{
  "train_examples": 203450,
  "image_size": 40,
  "arch": "rcan",
  "norm": "batchnorm",
  "init": "lecun_normal",
  "lr": 0.0029,
  "steps": 22200
}
Rows from block 2, named by matrix and row number. Rows with one number belong to one channel. Each number is 200 + 40 x the weight over the matrix's rms, rounded and kept within 0 to 999. All counts start at 0.
# convs0: first 3x3 conv (model.blocks.2.convs.0.weight, 96x96x3x3), inputs 64-79, a 3x3 kernel for each
# convs1: second 3x3 conv (model.blocks.2.convs.1.weight, 96x96x3x3, transposed), outputs 64-79, a 3x3 kernel for each
convs0.42,259,264,249,272,278,264,263,265,250,219,208,202,211,202,201,209,203,204,193,200,208,194,201,210,199,205,212,226,222,224,222,218,221,226,224,227,202,202,202,202,201,201,201,201,201,122,127,107,129,139,118,108,118,100,178,192,195,174,189,200,161,179,188,187,183,181,192,187,184,195,189,184,135,133,133,145,138,133,142,129,119,219,218,221,212,211,215,214,214,217,117,120,122,115,118,120,113,116,117,148,140,148,149,138,144,161,145,148,249,249,259,247,246,255,255,252,262,203,197,208,205,193,204,225,211,217,174,179,168,181,185,178,179,184,176,162,170,168,171,177,176,171,176,173
convs1.42,234,238,234,240,243,238,240,242,236,216,213,213,215,212,212,215,212,212,272,273,270,272,272,271,271,272,271,213,214,205,218,219,211,214,216,210,252,248,256,246,242,250,257,253,259,159,158,155,164,161,158,164,162,158,192,204,203,195,205,203,188,197,195,239,240,237,241,243,241,240,242,241,225,231,227,228,233,227,225,228,222,236,235,231,238,237,233,239,238,234,236,242,243,237,242,242,238,242,239,211,212,213,211,211,210,210,211,210,269,269,272,266,267,271,265,268,273,145,145,147,140,142,146,139,141,145,187,186,184,187,186,184,186,184,181,217,216,212,219,219,214,216,216,212
convs0.43,177,179,178,176,178,177,177,180,180,176,184,187,189,194,194,196,199,196,173,165,159,172,166,159,171,165,159,177,174,176,175,175,178,182,183,186,201,200,200,201,200,200,201,201,200,171,171,175,167,168,172,172,173,176,163,162,157,161,161,157,158,158,155,158,159,152,161,162,156,156,157,152,206,210,213,206,210,213,208,213,216,197,197,199,193,195,197,196,198,201,242,235,235,239,232,232,241,235,235,144,149,151,142,147,148,140,145,147,215,217,216,218,220,220,217,219,218,191,187,184,190,186,184,188,185,184,146,140,135,145,139,133,143,136,132,114,114,106,116,117,109,112,112,105
convs1.43,168,167,165,168,167,166,168,167,166,204,203,199,202,201,199,199,200,199,224,225,221,225,225,221,223,222,216,200,198,194,203,201,197,202,200,196,229,232,230,234,236,233,235,237,233,216,212,212,213,209,210,215,213,215,149,152,148,149,154,149,142,146,142,250,256,260,252,256,259,248,251,252,97,95,94,105,103,100,110,108,107,230,228,232,228,226,229,233,230,232,115,114,115,113,112,114,114,113,115,213,214,211,212,214,213,208,211,210,208,208,207,209,208,207,211,209,207,164,165,161,166,166,162,164,164,160,175,178,178,176,180,179,174,178,176,126,128,127,128,131,129,126,129,125
convs0.44,190,188,186,189,191,187,187,186,183,212,208,203,211,210,207,213,214,213,185,185,190,186,185,190,196,196,199,186,187,193,185,187,193,187,190,197,203,202,202,202,202,202,202,202,202,158,161,160,157,159,160,153,156,157,98,93,88,99,95,89,102,97,93,174,176,174,174,178,177,170,175,174,200,202,204,197,199,200,195,198,200,246,247,251,242,242,246,244,244,248,207,208,201,213,214,208,213,214,208,177,173,172,175,173,173,175,176,177,212,208,215,209,204,211,217,213,220,212,207,208,210,205,206,208,204,206,192,189,179,192,191,183,185,184,177,215,211,210,209,206,207,207,206,209
convs1.44,155,162,165,156,162,163,158,163,161,234,231,219,235,236,225,232,235,228,211,207,199,212,207,200,211,206,198,198,201,205,194,196,199,194,194,196,191,185,183,189,183,182,188,183,183,167,165,160,165,163,159,168,167,163,212,207,199,223,217,210,233,229,225,213,214,215,218,219,220,226,227,227,179,178,170,186,185,175,186,185,175,197,200,198,197,199,198,194,196,193,140,136,139,142,138,141,151,147,150,160,161,159,159,160,156,155,155,152,216,217,216,219,217,215,214,212,209,165,160,148,164,158,149,161,155,146,138,139,137,133,135,135,127,128,130,230,230,230,226,227,226,227,226,226
convs0.45,153,151,141,148,151,143,144,144,140,248,242,251,237,227,237,238,228,236,194,206,219,195,208,220,193,205,219,142,138,134,140,136,134,142,140,138,189,188,188,187,187,187,186,186,187,243,224,233,233,215,225,240,226,236,169,161,163,156,150,152,148,143,145,199,187,194,184,175,186,179,175,189,123,121,122,129,133,135,129,134,139,184,194,189,195,208,204,193,208,205,167,166,168,163,160,161,158,155,154,182,180,184,181,179,183,189,190,194,260,263,267,260,259,259,266,263,260,162,166,159,173,177,169,176,180,170,168,186,164,197,212,191,190,204,180,147,154,150,161,166,158,160,161,151
convs1.45,209,215,211,208,211,202,201,199,187,152,148,156,151,144,150,160,152,153,260,248,253,252,241,249,259,252,259,227,228,220,229,231,223,225,226,219,195,196,196,197,200,200,199,201,205,220,220,223,221,219,221,223,223,225,254,252,249,258,256,253,267,265,260,249,241,250,245,238,246,253,247,255,275,271,278,265,260,267,264,259,264,190,187,181,190,187,184,188,187,185,199,194,205,194,188,203,203,201,215,129,140,142,133,144,144,125,135,135,311,312,309,315,315,313,318,318,316,172,165,168,167,160,163,173,167,171,146,142,146,142,141,145,144,144,151,149,146,155,143,143,153,148,149,161
convs0.47,243,249,248,249,258,254,247,255,252,134,131,140,143,137,144,145,140,146,242,240,244,240,228,230,251,229,225,203,206,199,208,209,200,203,201,191,200,200,200,200,200,200,200,200,200,158,163,169,156,159,165,162,163,170,113,109,108,110,106,104,116,110,105,266,264,265,270,269,272,265,265,268,175,168,156,186,181,171,182,178,170,154,154,156,156,155,153,154,151,147,222,216,221,229,219,221,237,225,224,267,269,287,263,269,290,277,284,306,242,239,245,239,237,245,247,247,255,307,310,321,305,307,315,317,316,322,213,207,204,215,207,202,211,201,193,246,245,249,251,246,245,253,243,238
convs1.47,150,149,144,159,159,155,152,154,153,257,249,241,259,253,245,259,254,248,168,163,182,148,143,159,155,148,164,262,268,274,257,266,272,250,261,267,142,152,153,156,162,154,152,153,149,162,164,165,154,158,159,151,155,158,201,206,201,208,214,209,201,207,202,173,175,163,170,174,167,161,169,167,226,231,217,231,238,226,224,231,219,299,306,317,288,293,305,289,292,302,199,184,199,188,172,186,205,191,202,170,170,180,162,163,174,168,168,178,138,139,144,140,143,148,147,149,154,264,257,259,260,253,253,262,254,256,165,164,162,164,162,160,163,159,157,223,225,216,225,226,218,218,218,211